A small masked image model, trained from scratch: 48-pixel images, decoder layers 2.
Rows from expert 10 of block 4 of the encoder, named by matrix and row number. Rows with one number belong to one neuron. Each number is 200 + 20 x the weight over its row's rms, rounded and kept within 0 to 999. All counts start at 0. After the name is the row's rms in percent of the matrix's.
# up: expert up (encoder.blocks.4.mlp.up, 32x192x192), inputs 117-155
# down: expert down (encoder.blocks.4.mlp.down, 32x192x192, transposed), outputs 117-155
up.101,118,202,188,251,185,173,204,218,168,207,221,180,214,176,175,205,186,201,191,198,184,170,197,171,159,185,198,197,183,191,195,166,213,194,176,185,203,187,208,204
down.101,114,207,200,204,173,162,172,210,174,202,173,188,146,223,195,209,187,190,223,184,211,192,183,226,188,192,204,222,233,179,216,194,190,184,201,215,197,238,228,198
up.102,106,166,196,205,216,208,183,222,167,212,213,209,203,160,229,203,209,185,190,189,184,180,199,187,239,205,189,196,166,186,203,212,189,199,241,176,189,209,174,204
down.102,102,209,201,162,225,190,203,194,204,240,225,181,223,201,183,200,161,197,190,177,198,206,197,194,178,166,216,195,222,187,208,181,231,187,189,201,183,183,223,242
up.103,088,197,199,190,190,188,200,179,210,207,210,214,189,213,227,176,160,207,201,193,194,221,204,225,214,214,232,216,226,218,213,227,193,208,222,170,197,150,181,187
down.103,091,204,211,226,185,202,191,217,183,179,206,184,175,214,219,221,191,204,205,209,217,237,192,205,176,193,203,179,213,204,198,206,185,191,163,182,207,195,197,188
up.104,101,202,214,183,171,214,229,177,206,204,226,170,156,184,220,204,236,227,197,237,184,203,200,198,191,225,194,202,204,199,181,213,159,215,217,199,199,200,228,226
down.104,091,197,230,194,201,222,194,185,198,179,203,179,211,192,212,189,176,218,197,196,171,155,210,200,209,228,213,241,215,200,204,221,215,214,173,184,212,193,204,196
up.105,092,210,205,188,186,196,199,197,188,174,216,211,179,212,231,192,178,227,205,199,235,200,199,202,198,210,174,228,197,217,190,177,249,200,205,206,210,231,173,171
down.105,095,219,197,220,214,202,218,204,225,183,189,193,193,219,179,154,184,207,209,225,156,174,205,159,227,182,146,204,201,224,146,202,203,194,206,217,188,205,185,207
up.106,115,194,207,145,193,204,184,203,216,189,187,194,175,210,182,161,254,169,188,163,191,216,203,194,215,217,229,217,206,178,177,182,192,188,200,194,186,204,243,202
down.106,111,137,214,197,186,178,219,207,195,222,177,176,210,204,211,175,192,234,212,248,203,194,201,188,206,168,188,214,210,174,209,227,174,183,144,184,227,240,195,209
up.107,128,201,201,190,204,190,180,177,203,211,200,203,204,192,214,212,228,189,204,188,186,187,234,212,163,196,177,212,221,204,209,153,205,214,219,205,198,210,161,226
down.107,116,199,228,193,225,178,216,224,184,209,174,207,189,224,205,222,237,193,221,198,210,222,191,201,190,226,192,179,192,195,220,214,195,216,245,205,198,149,185,175
up.108,129,185,168,191,216,156,222,220,207,170,187,185,178,211,214,201,210,222,203,228,185,213,198,192,186,245,186,256,197,194,192,206,204,179,195,224,199,200,171,188
down.108,135,173,172,234,175,231,216,227,208,218,183,219,182,178,189,190,169,202,216,192,162,194,195,191,227,221,217,210,214,217,164,213,183,190,153,195,205,229,187,207
up.109,115,196,191,216,208,218,175,186,201,239,175,203,165,216,204,181,184,213,205,210,190,257,232,180,192,222,178,218,201,187,217,181,203,204,226,169,191,176,194,205
down.109,109,198,173,202,197,174,208,211,234,164,224,221,193,239,164,228,188,188,205,206,224,204,213,175,218,242,210,197,225,225,212,159,167,179,177,201,244,206,196,169
up.110,100,191,179,182,191,213,160,227,191,198,189,217,222,222,215,225,190,179,172,189,178,197,215,190,165,201,177,231,198,216,236,185,208,243,150,189,183,229,169,231
down.110,100,200,191,195,202,172,194,209,201,216,227,204,229,233,209,210,197,192,166,234,180,220,144,189,213,220,230,210,216,220,218,230,219,199,196,229,179,230,222,187
up.111,077,227,180,184,214,240,178,225,197,207,202,221,185,208,184,194,196,169,195,192,216,175,203,188,173,178,209,199,194,156,202,195,186,200,194,155,177,160,186,206
down.111,076,203,212,204,223,174,198,188,156,197,213,178,221,212,171,217,172,228,187,205,186,207,202,250,208,115,214,186,219,206,203,213,187,164,210,223,206,191,202,198
up.112,118,194,196,202,202,186,194,214,172,187,199,196,187,193,212,164,236,212,219,230,199,181,195,206,155,208,206,190,202,209,191,201,169,188,201,193,184,223,196,233
down.112,135,176,215,173,184,206,232,207,161,227,170,203,188,181,235,190,177,179,207,175,186,188,178,191,198,199,216,202,221,216,207,224,200,194,184,164,229,197,243,207
up.113,064,216,209,194,206,190,154,184,219,238,205,194,203,187,189,225,199,197,227,231,177,217,184,173,198,193,215,186,200,203,197,176,196,196,183,182,205,208,187,203
down.113,068,208,220,162,197,158,201,208,243,221,232,159,240,187,201,202,221,199,236,211,217,165,195,225,231,230,207,199,207,166,200,193,224,196,191,213,209,199,238,182
up.114,101,181,178,205,191,182,194,231,196,211,189,171,197,204,187,208,180,163,214,199,218,198,200,203,216,191,188,192,161,155,173,193,188,197,243,190,189,184,168,234
down.114,103,203,200,168,203,215,219,207,215,210,195,208,195,177,192,193,244,199,199,209,200,214,184,236,214,188,204,210,154,204,226,189,185,205,191,186,186,201,210,219
up.115,070,207,218,219,199,201,196,204,175,168,194,236,194,201,176,213,207,192,173,161,209,215,212,191,222,202,202,195,203,214,204,189,207,216,210,222,164,179,213,201
down.115,069,175,207,224,199,205,203,166,158,206,197,189,204,177,167,181,218,214,204,238,176,193,218,169,205,201,191,215,200,193,172,213,202,166,184,198,209,243,206,176
up.116,061,200,223,201,163,191,217,181,193,202,194,199,191,200,202,225,231,175,182,239,200,184,214,201,200,199,197,222,183,223,154,184,193,163,204,206,223,192,237,253
down.116,064,204,173,178,185,211,195,215,195,213,155,216,198,183,203,184,195,202,198,204,195,182,208,211,194,197,183,218,217,206,209,186,235,230,180,210,229,185,228,205
up.117,056,184,229,168,219,218,207,184,154,180,216,191,215,215,216,232,246,203,207,201,229,209,210,220,224,157,214,214,163,202,221,219,192,221,214,179,179,208,205,185
down.117,057,195,190,183,205,225,169,195,206,194,198,178,169,176,208,203,215,204,194,206,197,172,181,225,200,209,193,167,212,198,215,218,221,196,196,193,190,190,205,205
up.118,091,194,209,220,206,191,185,225,151,225,195,197,166,185,200,227,230,182,166,213,219,223,188,205,177,197,196,201,217,171,184,234,212,196,159,228,179,205,206,199
down.118,083,199,233,176,220,195,200,225,206,152,234,233,222,198,200,202,220,192,165,194,219,181,216,184,222,224,213,195,250,199,212,212,191,150,195,193,202,186,251,184
up.119,087,200,186,190,188,218,194,204,233,223,228,198,176,185,189,186,216,208,184,171,206,234,193,210,157,174,174,216,182,224,181,200,203,227,205,161,192,200,178,219
down.119,087,205,235,155,176,189,210,226,200,199,193,188,213,224,192,222,176,205,204,186,198,191,205,210,181,200,162,208,181,184,183,188,192,189,210,177,236,179,232,195
up.120,165,198,218,188,226,201,197,210,224,178,211,153,219,195,200,200,200,216,209,198,202,187,166,228,219,186,160,183,182,220,183,210,236,222,229,213,150,215,184,228
down.120,145,199,187,199,206,194,238,200,221,201,208,187,200,169,204,172,167,192,203,218,177,231,207,215,193,203,207,191,208,196,195,192,191,191,169,195,182,206,213,198
up.121,084,231,215,205,190,168,209,204,212,218,226,190,167,203,224,203,194,197,192,221,208,219,226,215,184,196,239,243,181,185,174,205,198,181,180,199,173,182,187,164
down.121,094,236,170,186,202,210,206,180,194,157,222,197,197,187,182,227,192,205,231,149,202,198,199,214,184,215,214,195,217,185,201,223,207,194,194,176,212,173,197,171
up.122,143,220,206,232,207,216,200,245,203,170,189,182,207,234,203,194,214,161,210,176,180,214,167,193,157,201,240,205,236,199,190,193,210,193,221,251,163,195,201,199
down.122,126,243,196,208,179,205,213,220,205,195,185,230,213,191,197,196,190,224,189,199,215,210,195,209,210,214,204,175,191,189,223,167,214,167,160,222,203,210,179,212
up.123,092,179,196,196,195,195,198,241,192,196,214,212,201,194,197,202,190,172,212,189,234,181,229,195,204,211,201,200,208,222,194,192,181,207,198,195,145,186,186,179
down.123,090,233,199,184,198,191,211,196,208,196,169,198,213,217,189,198,190,196,198,246,180,196,171,192,224,209,205,226,226,180,214,166,192,203,179,197,251,188,213,188
up.124,161,185,210,190,158,208,212,189,187,208,189,192,192,197,228,194,201,221,195,202,183,204,208,179,164,203,210,205,206,210,198,214,190,209,213,159,226,157,222,195
down.124,135,185,219,184,177,219,197,190,175,215,196,208,202,198,183,204,200,182,154,208,197,223,194,231,223,157,195,233,203,245,162,223,194,208,200,234,214,211,204,172
up.125,084,213,203,196,174,166,194,202,204,204,234,171,196,189,221,235,179,199,205,183,197,206,194,196,199,207,204,192,198,198,200,207,185,189,200,216,188,178,234,233
down.125,087,197,209,194,203,158,193,183,211,237,207,209,218,216,192,207,208,193,197,201,195,196,208,221,220,184,203,230,240,173,216,234,215,171,253,190,193,207,213,172
up.126,108,181,218,182,168,227,187,231,203,190,258,170,186,208,217,165,211,198,207,197,179,192,184,230,201,221,174,200,213,214,201,209,221,198,203,221,181,214,177,177
down.126,139,214,186,205,200,170,188,204,178,218,196,222,195,184,181,202,229,199,196,211,209,190,191,209,223,213,195,208,193,226,181,214,239,207,195,253,211,200,172,174
up.127,077,213,210,195,199,198,182,214,182,214,175,209,218,184,217,193,196,207,178,214,182,200,235,190,166,214,207,214,182,225,197,203,225,239,208,184,221,194,211,191
down.127,083,203,209,228,199,208,203,217,187,209,193,199,201,212,199,204,215,202,206,187,203,203,196,203,181,211,226,181,211,210,219,181,194,201,193,213,229,201,216,211
up.128,161,172,214,168,152,213,219,185,183,217,215,180,160,207,221,183,165,207,193,184,201,190,190,233,182,201,218,204,201,186,194,232,217,221,210,191,190,199,188,207
down.128,149,211,211,203,168,205,165,201,235,215,186,218,193,189,175,197,185,200,223,187,171,216,179,209,242,170,215,193,222,184,182,189,189,218,190,190,201,216,184,187
up.129,144,204,223,220,191,166,189,211,167,198,218,241,218,206,179,168,204,215,193,165,188,215,215,182,214,200,222,183,222,199,192,211,184,232,235,203,202,188,219,208
down.129,135,187,166,236,218,209,174,210,215,171,194,238,197,213,219,178,198,216,208,224,197,175,219,210,217,180,194,164,175,221,205,210,207,175,185,197,186,187,182,184
up.130,118,191,204,202,207,220,216,174,186,182,191,175,222,224,226,194,216,198,179,214,199,202,230,202,199,219,214,198,204,203,187,201,195,218,198,156,164,188,194,225
down.130,119,192,153,228,179,173,170,184,172,233,201,210,209,181,194,177,194,181,178,205,172,208,169,220,249,199,173,225,194,218,184,157,174,210,184,187,182,226,191,230
up.131,088,167,184,186,162,234,176,207,178,185,200,246,181,191,185,176,210,197,160,199,197,208,179,208,217,209,183,186,197,207,207,204,229,146,186,190,178,220,207,231
down.131,085,221,196,198,174,194,205,173,179,217,224,203,213,207,189,173,187,207,256,191,195,187,183,172,190,225,219,200,203,184,199,175,200,206,204,189,217,183,224,171
up.132,077,188,249,185,188,200,249,198,182,213,201,199,222,163,210,164,218,200,204,237,190,200,205,200,195,200,202,179,192,232,197,201,204,205,198,198,190,208,192,194
down.132,089,204,200,208,211,223,188,170,198,225,166,180,186,195,184,209,195,247,168,172,189,203,193,183,204,207,207,195,201,192,194,216,204,228,209,200,190,207,225,178
up.133,103,197,191,168,170,187,183,239,172,217,201,196,227,189,188,225,200,204,171,221,182,196,233,206,165,203,205,182,190,197,199,170,181,208,195,208,187,195,237,230
down.133,108,183,172,176,186,203,199,161,201,207,201,164,214,201,203,204,218,205,200,184,191,200,188,198,205,183,210,207,191,207,199,186,223,213,243,220,180,205,184,204
up.134,067,189,232,212,218,192,189,213,202,221,217,193,197,191,225,210,196,216,139,218,181,208,202,213,190,210,194,207,216,244,220,234,225,201,225,199,188,193,208,210
down.134,073,218,206,200,173,228,176,203,177,196,145,214,200,205,235,206,210,196,194,208,195,185,209,187,179,228,212,198,203,157,215,196,222,182,217,203,225,198,194,224
up.135,165,230,211,200,190,229,183,179,176,201,189,185,199,189,165,177,170,217,208,182,249,210,183,196,193,187,185,171,204,208,187,197,208,209,168,192,215,184,210,191
down.135,177,194,212,185,240,175,216,219,191,177,206,192,197,169,235,188,157,179,201,196,227,225,192,211,209,196,184,195,185,190,183,232,192,202,190,203,216,187,201,208
up.136,086,246,201,191,188,209,197,215,218,220,201,184,173,206,179,147,214,194,208,164,215,190,231,186,189,223,183,207,209,214,201,189,193,175,227,191,202,190,197,207
down.136,099,199,189,190,195,212,186,188,206,160,238,177,229,177,180,151,211,246,173,235,211,161,196,220,189,159,203,191,175,225,194,173,227,183,198,199,180,204,189,220
up.137,103,198,192,164,194,181,236,241,218,203,188,184,180,221,210,237,196,240,204,223,206,207,237,182,203,214,175,206,200,179,197,198,214,160,218,180,211,203,206,198
down.137,098,227,187,238,208,185,175,216,215,186,224,171,184,242,188,198,188,211,203,181,200,197,225,153,227,219,162,200,205,239,226,182,189,229,213,215,207,176,199,241
up.138,092,217,201,198,197,224,195,211,214,175,209,173,169,182,220,239,218,189,217,191,196,198,192,205,213,210,221,208,180,219,238,208,211,202,203,190,194,207,183,200
down.138,092,178,217,175,234,191,159,201,194,179,176,183,185,195,209,175,232,202,207,243,214,181,186,184,198,193,210,226,202,208,226,234,223,222,189,215,223,219,168,216
up.139,043,225,192,232,180,202,168,183,206,197,206,192,208,213,227,188,203,229,187,245,216,209,242,223,227,182,221,211,225,224,171,179,199,204,175,204,175,191,180,221
down.139,056,166,214,183,185,210,203,211,195,213,200,184,216,207,221,197,185,206,221,172,194,181,193,217,224,197,208,212,213,211,193,201,254,213,201,218,225,210,216,228
up.140,059,201,197,221,237,242,184,197,163,216,197,201,213,176,200,221,186,211,164,207,161,208,205,211,197,207,193,218,183,227,169,190,238,208,183,200,171,187,213,179
down.140,065,196,209,211,160,200,195,205,200,196,206,165,193,205,184,203,196,199,207,177,219,181,211,201,194,215,205,184,192,204,190,206,190,179,235,216,196,201,179,215
up.141,073,224,177,205,194,191,220,210,186,194,210,171,208,237,164,195,161,205,196,179,206,235,186,183,213,181,190,176,203,214,165,220,177,187,223,215,178,180,177,216
down.141,071,192,216,172,193,216,174,189,210,193,196,184,195,196,246,210,147,192,204,216,220,167,190,221,174,197,222,216,164,203,192,216,205,189,209,202,199,180,217,246
up.142,111,217,200,188,166,186,197,198,153,214,188,200,208,175,206,220,202,218,217,198,193,193,212,207,181,203,190,206,241,187,191,222,200,182,188,197,225,201,188,192
down.142,131,206,238,197,184,208,156,196,190,195,189,179,225,207,213,193,224,227,207,209,205,194,190,191,216,151,208,204,187,200,171,208,222,205,171,210,186,206,232,224
up.143,070,208,212,203,216,168,192,214,180,236,188,203,203,213,206,214,179,192,182,200,218,216,176,179,194,190,200,209,188,156,197,183,194,197,196,211,172,166,218,183
down.143,071,245,194,225,212,230,204,194,224,206,171,176,192,185,191,184,197,187,228,193,179,196,226,207,213,179,166,214,220,189,179,182,193,233,204,167,187,207,196,157
up.144,079,188,218,162,177,156,208,182,212,171,208,190,208,200,207,207,191,229,200,240,176,231,191,223,197,178,189,221,230,207,198,179,213,204,206,193,180,203,215,185
down.144,072,210,195,183,202,195,186,186,215,199,202,165,216,173,202,224,200,192,225,233,207,180,229,235,221,202,185,230,182,217,197,197,233,206,176,221,209,205,179,237
up.145,141,202,182,195,201,205,227,178,196,215,213,191,191,178,210,192,178,154,167,181,174,224,261,230,239,211,204,228,219,226,211,200,210,215,173,190,171,176,185,198
down.145,123,210,200,216,222,181,218,224,187,176,191,220,181,234,213,187,170,180,170,217,203,211,180,217,153,209,215,191,222,209,210,192,180,190,186,199,253,151,209,178
up.146,088,190,241,149,224,219,211,213,216,191,211,183,205,226,199,204,208,175,193,170,182,231,188,182,181,218,235,184,204,221,228,196,232,195,198,191,173,231,171,162
down.146,093,155,191,230,229,178,186,177,232,176,193,194,183,179,208,206,196,201,214,182,194,207,187,196,218,185,205,225,182,157,199,195,179,217,227,198,219,238,214,176
up.147,073,196,190,216,242,165,185,179,190,206,215,212,211,243,208,208,199,196,203,201,177,201,206,210,229,183,225,192,163,181,202,181,202,193,246,194,184,216,185,222
down.147,075,185,194,195,204,236,146,190,184,221,225,183,211,178,215,177,182,247,163,201,204,192,205,228,202,202,194,196,216,167,191,204,218,204,209,195,196,212,197,188
up.148,087,237,194,213,207,229,176,177,247,183,174,230,198,197,196,163,210,221,193,237,190,217,192,208,197,210,190,204,201,214,215,177,196,214,187,197,196,210,210,186
down.148,092,221,192,215,193,201,216,170,202,204,143,196,204,207,179,215,224,193,237,226,178,203,183,188,204,190,193,217,214,198,189,183,206,192,141,220,189,187,213,220
up.149,065,189,219,176,183,173,189,187,190,168,223,213,198,178,212,222,193,194,217,205,213,221,192,197,177,203,194,174,205,206,180,190,217,247,193,222,199,193,208,226
down.149,068,172,217,192,171,172,182,183,153,252,212,216,208,196,202,180,202,209,216,234,223,175,221,214,217,195,222,191,176,226,206,188,218,199,169,214,175,158,197,229
up.150,098,236,187,194,211,218,202,213,204,193,197,187,190,225,212,196,232,188,168,186,186,221,175,207,199,214,198,213,181,164,186,171,218,246,185,219,205,173,208,207
down.150,090,196,198,198,185,176,189,224,155,221,204,217,200,217,192,187,210,195,220,177,220,204,207,203,181,219,214,186,211,184,192,227,192,173,188,181,219,187,197,216
up.151,092,177,208,172,170,174,178,180,158,220,221,202,176,200,217,204,180,179,158,230,181,215,206,187,211,216,193,193,206,194,166,196,201,231,192,150,193,192,213,203
down.151,100,200,235,188,214,223,199,198,174,186,215,195,188,171,219,213,188,184,182,174,194,183,202,200,192,217,190,198,207,214,204,158,221,211,213,190,204,164,180,237
up.152,122,184,220,194,182,219,197,222,208,200,188,185,185,222,236,187,197,229,227,192,197,185,209,225,197,192,219,208,237,241,175,217,222,186,179,151,151,190,199,187
down.152,129,213,197,227,243,211,212,183,186,193,224,204,182,212,168,153,224,185,174,189,213,204,210,201,231,216,208,185,184,189,234,188,234,173,164,214,243,242,216,165
up.153,107,208,200,215,212,202,212,183,170,166,202,207,211,198,169,210,190,171,205,191,210,182,214,175,223,171,178,200,180,204,227,189,236,201,258,194,210,189,168,198
down.153,116,221,209,209,169,213,202,202,197,206,178,201,213,202,181,182,233,187,180,198,188,230,197,193,208,211,175,227,212,190,220,216,199,178,183,184,211,197,212,180
up.154,115,203,214,195,175,221,195,213,223,218,191,233,196,234,210,169,226,208,236,194,192,215,216,202,173,224,215,226,182,184,181,212,210,223,200,171,203,191,209,213
down.154,112,183,195,184,201,198,184,177,185,237,195,203,176,185,196,232,198,196,191,210,184,180,206,232,227,203,171,223,194,206,208,142,197,225,179,201,192,186,235,230
up.155,075,192,246,178,199,203,184,225,178,181,204,207,185,207,207,207,203,226,200,185,187,202,191,191,176,200,241,189,205,189,199,198,196,201,232,199,212,175,186,210
down.155,077,162,180,222,231,181,187,198,171,226,202,195,211,213,200,171,191,212,208,216,180,195,204,215,183,186,214,212,188,212,146,221,227,215,190,197,161,250,229,200
up.156,073,230,224,188,199,194,202,161,211,171,204,224,227,202,195,203,214,217,217,225,245,207,217,209,210,193,163,215,227,164,187,196,158,209,232,215,233,192,162,163
down.156,067,179,229,196,166,200,180,200,184,214,190,177,197,201,161,166,204,210,200,183,206,199,206,192,171,194,188,181,180,246,203,191,197,181,183,213,190,170,196,189
up.157,110,188,195,216,194,201,185,224,189,199,192,206,161,215,196,172,248,195,209,218,195,204,162,189,207,197,186,189,191,230,178,214,259,212,185,184,148,234,184,193
down.157,117,189,193,187,232,206,203,185,223,232,220,185,176,198,158,214,224,232,273,222,205,179,208,206,207,195,162,187,207,178,222,221,188,181,174,203,217,186,181,210
up.158,122,203,200,184,183,183,189,175,185,205,229,190,219,162,163,200,207,227,190,226,187,195,180,184,208,230,196,220,215,205,215,216,166,191,184,201,217,225,188,220
down.158,123,190,212,201,194,222,230,212,208,213,181,202,179,200,192,190,236,188,216,205,191,208,181,160,194,200,187,199,241,198,220,182,180,217,217,183,201,182,225,197
up.159,099,175,194,194,216,211,188,190,201,183,213,196,181,191,215,234,207,204,191,211,191,203,161,207,209,222,214,165,229,207,194,218,206,189,187,185,169,209,179,257
down.159,097,191,205,190,203,161,166,185,175,218,212,181,191,204,239,207,203,224,233,190,183,174,195,236,223,189,220,199,157,185,198,197,174,182,200,204,200,210,194,209
up.160,108,234,216,225,225,155,217,232,203,216,203,212,204,235,198,209,216,192,207,161,216,199,161,192,187,203,202,164,186,255,192,220,206,190,217,228,176,198,233,195
down.160,111,240,186,189,215,161,187,178,186,200,199,201,208,188,193,195,212,188,189,223,172,228,183,191,210,172,177,211,177,187,184,224,209,199,187,203,188,222,189,197
up.161,095,207,219,211,197,182,221,205,190,212,227,181,206,241,209,189,159,202,159,198,171,153,222,208,226,171,216,204,177,233,204,195,202,200,229,228,186,175,183,198
down.161,099,202,152,199,197,213,215,178,198,219,225,229,205,197,210,171,169,204,192,209,192,203,193,185,181,205,192,232,205,180,171,229,224,206,203,208,163,199,207,231
up.162,123,192,192,220,164,233,190,196,219,163,209,216,202,185,197,212,208,232,194,215,204,227,211,209,202,233,219,211,196,207,226,187,221,178,223,207,176,208,182,210
down.162,111,194,199,215,217,181,179,217,199,215,206,239,207,170,184,176,218,187,186,198,172,177,188,179,179,226,214,239,252,172,200,193,211,190,175,211,204,204,225,183
up.163,142,234,203,188,197,204,196,196,182,197,208,207,160,241,195,186,229,199,210,203,210,196,198,212,181,175,235,167,179,191,210,159,199,234,189,205,221,181,187,160
down.163,137,200,225,205,179,148,194,192,166,243,189,214,190,217,207,176,203,177,222,191,217,225,216,197,213,217,181,233,195,168,174,207,234,209,223,189,211,194,183,148
up.164,122,183,188,192,210,220,217,193,194,182,201,175,205,217,175,212,222,213,191,209,214,170,237,152,238,251,213,198,220,169,214,187,194,190,193,179,194,202,179,236
down.164,143,177,198,235,191,223,210,199,206,162,184,185,211,203,249,183,234,197,205,199,223,218,200,226,209,205,193,179,203,212,190,228,231,176,181,204,197,226,194,169
up.165,153,181,210,223,201,207,197,211,194,188,196,163,184,185,219,190,183,214,199,199,217,193,196,190,194,172,234,195,184,212,153,214,226,231,178,162,194,158,208,230
down.165,139,177,187,181,226,212,175,218,220,205,184,191,215,207,158,198,210,193,228,184,230,195,178,218,202,157,197,189,190,166,190,201,213,194,194,224,197,250,212,243
up.166,076,167,196,167,208,188,185,195,234,189,211,199,188,194,201,185,227,191,204,207,217,161,191,189,168,250,224,230,188,259,216,205,207,207,214,209,184,197,192,182
down.166,079,204,206,191,207,200,184,174,204,254,215,177,239,167,193,196,220,221,191,239,204,163,223,209,217,228,190,232,222,167,228,183,210,235,197,239,212,182,204,204
up.167,071,187,222,189,244,194,206,197,139,187,207,174,192,212,232,186,237,222,207,208,196,215,245,217,191,204,157,166,205,196,213,198,216,146,208,210,208,215,199,249
down.167,072,162,230,183,189,235,188,205,235,210,208,180,216,179,220,195,173,197,189,173,227,217,207,204,226,213,222,200,191,193,202,180,245,190,206,218,201,211,200,203
up.168,101,191,199,192,190,219,176,158,192,208,148,217,200,188,189,154,195,216,217,196,208,187,187,195,188,187,208,206,221,178,207,198,207,211,180,170,198,196,199,171
down.168,099,201,158,215,236,170,212,159,244,190,210,183,199,209,195,234,212,181,217,180,170,185,208,226,204,217,209,207,188,215,216,185,182,182,188,221,194,214,225,180
up.169,107,221,190,167,197,216,202,176,213,188,201,221,192,235,191,250,172,201,206,187,177,229,190,224,151,217,230,199,197,200,254,206,193,193,178,189,201,193,212,212
down.169,114,226,199,224,240,208,197,177,185,221,182,213,211,213,181,203,178,181,191,231,205,201,179,217,193,198,240,166,186,237,190,200,196,217,174,167,174,173,192,201
up.170,069,203,180,173,192,216,191,192,188,172,194,197,197,245,165,198,190,204,223,197,193,225,218,229,218,182,175,227,214,192,219,173,172,199,216,219,179,209,207,211
down.170,076,227,202,241,181,243,232,167,229,229,209,194,194,178,206,138,187,207,198,221,206,199,201,198,188,181,184,175,198,195,185,217,183,198,177,180,209,187,207,192
up.171,084,212,201,188,217,220,195,212,224,213,200,193,200,205,207,184,199,214,238,212,189,200,218,190,162,182,187,189,176,248,215,216,199,178,237,198,188,165,209,218
down.171,083,216,205,218,206,233,217,192,223,201,181,199,203,204,186,162,195,145,186,162,198,196,215,202,223,222,230,211,184,203,209,185,201,212,191,231,219,214,222,201
up.172,072,200,185,187,176,238,178,190,184,189,198,191,191,222,174,178,234,203,175,194,188,207,207,223,185,175,228,210,217,230,233,221,174,189,154,170,198,195,221,223
down.172,072,241,194,182,204,179,194,187,223,221,154,177,209,201,201,231,173,211,212,192,194,188,181,210,173,208,179,225,181,197,164,200,221,179,211,215,177,185,205,221
up.173,076,160,206,196,196,191,186,199,221,243,217,180,165,209,222,214,170,224,208,209,246,179,237,227,204,218,178,162,213,185,186,220,186,205,198,227,183,178,173,204
down.173,077,194,216,203,167,208,221,198,172,222,175,188,160,217,217,173,204,174,165,181,234,156,215,201,225,222,211,203,197,207,221,183,203,203,212,232,227,195,202,199
up.174,056,183,235,202,200,188,218,167,189,185,196,185,202,180,209,213,199,213,219,237,202,220,204,211,206,208,199,205,214,210,217,172,179,210,180,201,188,238,196,213
down.174,061,239,212,206,192,232,179,200,226,194,216,190,185,209,228,163,186,191,214,225,197,171,210,184,204,183,189,200,206,199,199,189,194,175,187,196,213,177,213,260
up.175,192,202,187,198,193,178,170,238,160,224,174,229,232,153,184,218,179,203,217,197,188,169,199,229,226,197,196,188,184,205,175,208,181,198,210,185,210,243,209,202
down.175,173,207,151,218,217,186,206,195,195,194,209,175,177,184,169,196,169,182,223,229,235,217,166,200,210,208,193,212,191,194,224,203,218,189,207,207,235,220,172,189
up.176,076,158,237,201,196,199,243,177,200,199,201,206,189,233,206,184,227,235,221,233,197,212,218,215,193,240,205,204,215,228,216,191,188,184,215,170,188,235,194,206
down.176,070,190,233,203,169,212,201,220,194,193,191,176,226,166,218,215,189,188,190,190,228,205,206,165,174,178,244,209,199,228,213,190,192,212,172,197,216,154,196,177
up.177,093,196,186,182,239,210,208,182,198,198,200,178,185,229,229,218,213,203,193,205,186,187,241,188,225,222,199,183,198,184,194,208,198,195,176,216,210,190,220,205
down.177,091,220,157,221,231,172,216,203,234,212,233,177,166,222,171,194,173,190,211,192,232,210,202,201,176,192,213,184,190,169,200,191,212,199,220,191,178,226,207,174
up.178,119,173,222,197,224,185,206,189,163,186,148,192,214,164,185,181,231,187,168,207,216,189,207,237,205,195,215,199,173,208,194,191,219,189,236,204,204,217,226,186
down.178,116,186,181,235,186,177,200,172,192,211,238,180,178,177,173,214,187,195,239,209,203,219,205,222,177,207,177,187,214,174,205,201,189,209,198,180,225,196,198,217
up.179,084,203,214,192,175,229,174,244,213,203,171,205,216,196,193,183,208,161,177,185,178,215,216,201,228,205,209,186,207,243,209,224,228,225,203,166,174,206,235,213
down.179,084,179,195,200,187,198,196,211,190,187,189,210,197,182,225,203,210,178,193,215,204,195,229,226,192,203,209,210,152,183,211,240,207,206,191,181,198,204,195,171
up.180,115,193,196,217,165,191,190,196,180,195,192,187,183,191,214,201,251,181,163,148,214,212,189,206,206,230,175,222,181,178,225,186,202,194,205,188,228,230,186,180
down.180,121,178,255,215,221,210,199,216,177,179,208,192,182,208,195,212,208,181,180,173,189,206,193,188,170,169,177,210,222,206,216,195,208,210,207,207,228,233,187,207
up.181,103,220,193,205,179,197,168,173,164,214,224,218,205,200,196,203,178,207,152,176,235,227,174,200,212,226,164,218,202,203,208,190,200,205,199,216,181,206,202,179
down.181,112,173,182,199,231,201,194,206,212,219,206,183,195,209,217,230,213,176,195,194,212,226,162,190,207,172,178,240,198,198,194,190,194,161,206,220,197,226,202,225
up.182,129,195,200,180,117,199,199,214,224,194,177,200,227,197,211,211,234,234,205,200,213,183,205,205,189,199,192,182,215,176,203,205,181,183,208,232,186,209,179,210
down.182,133,210,167,211,198,193,212,191,234,174,179,225,182,184,169,234,192,186,234,195,170,185,153,193,160,199,199,181,193,193,238,162,182,189,205,193,213,249,179,191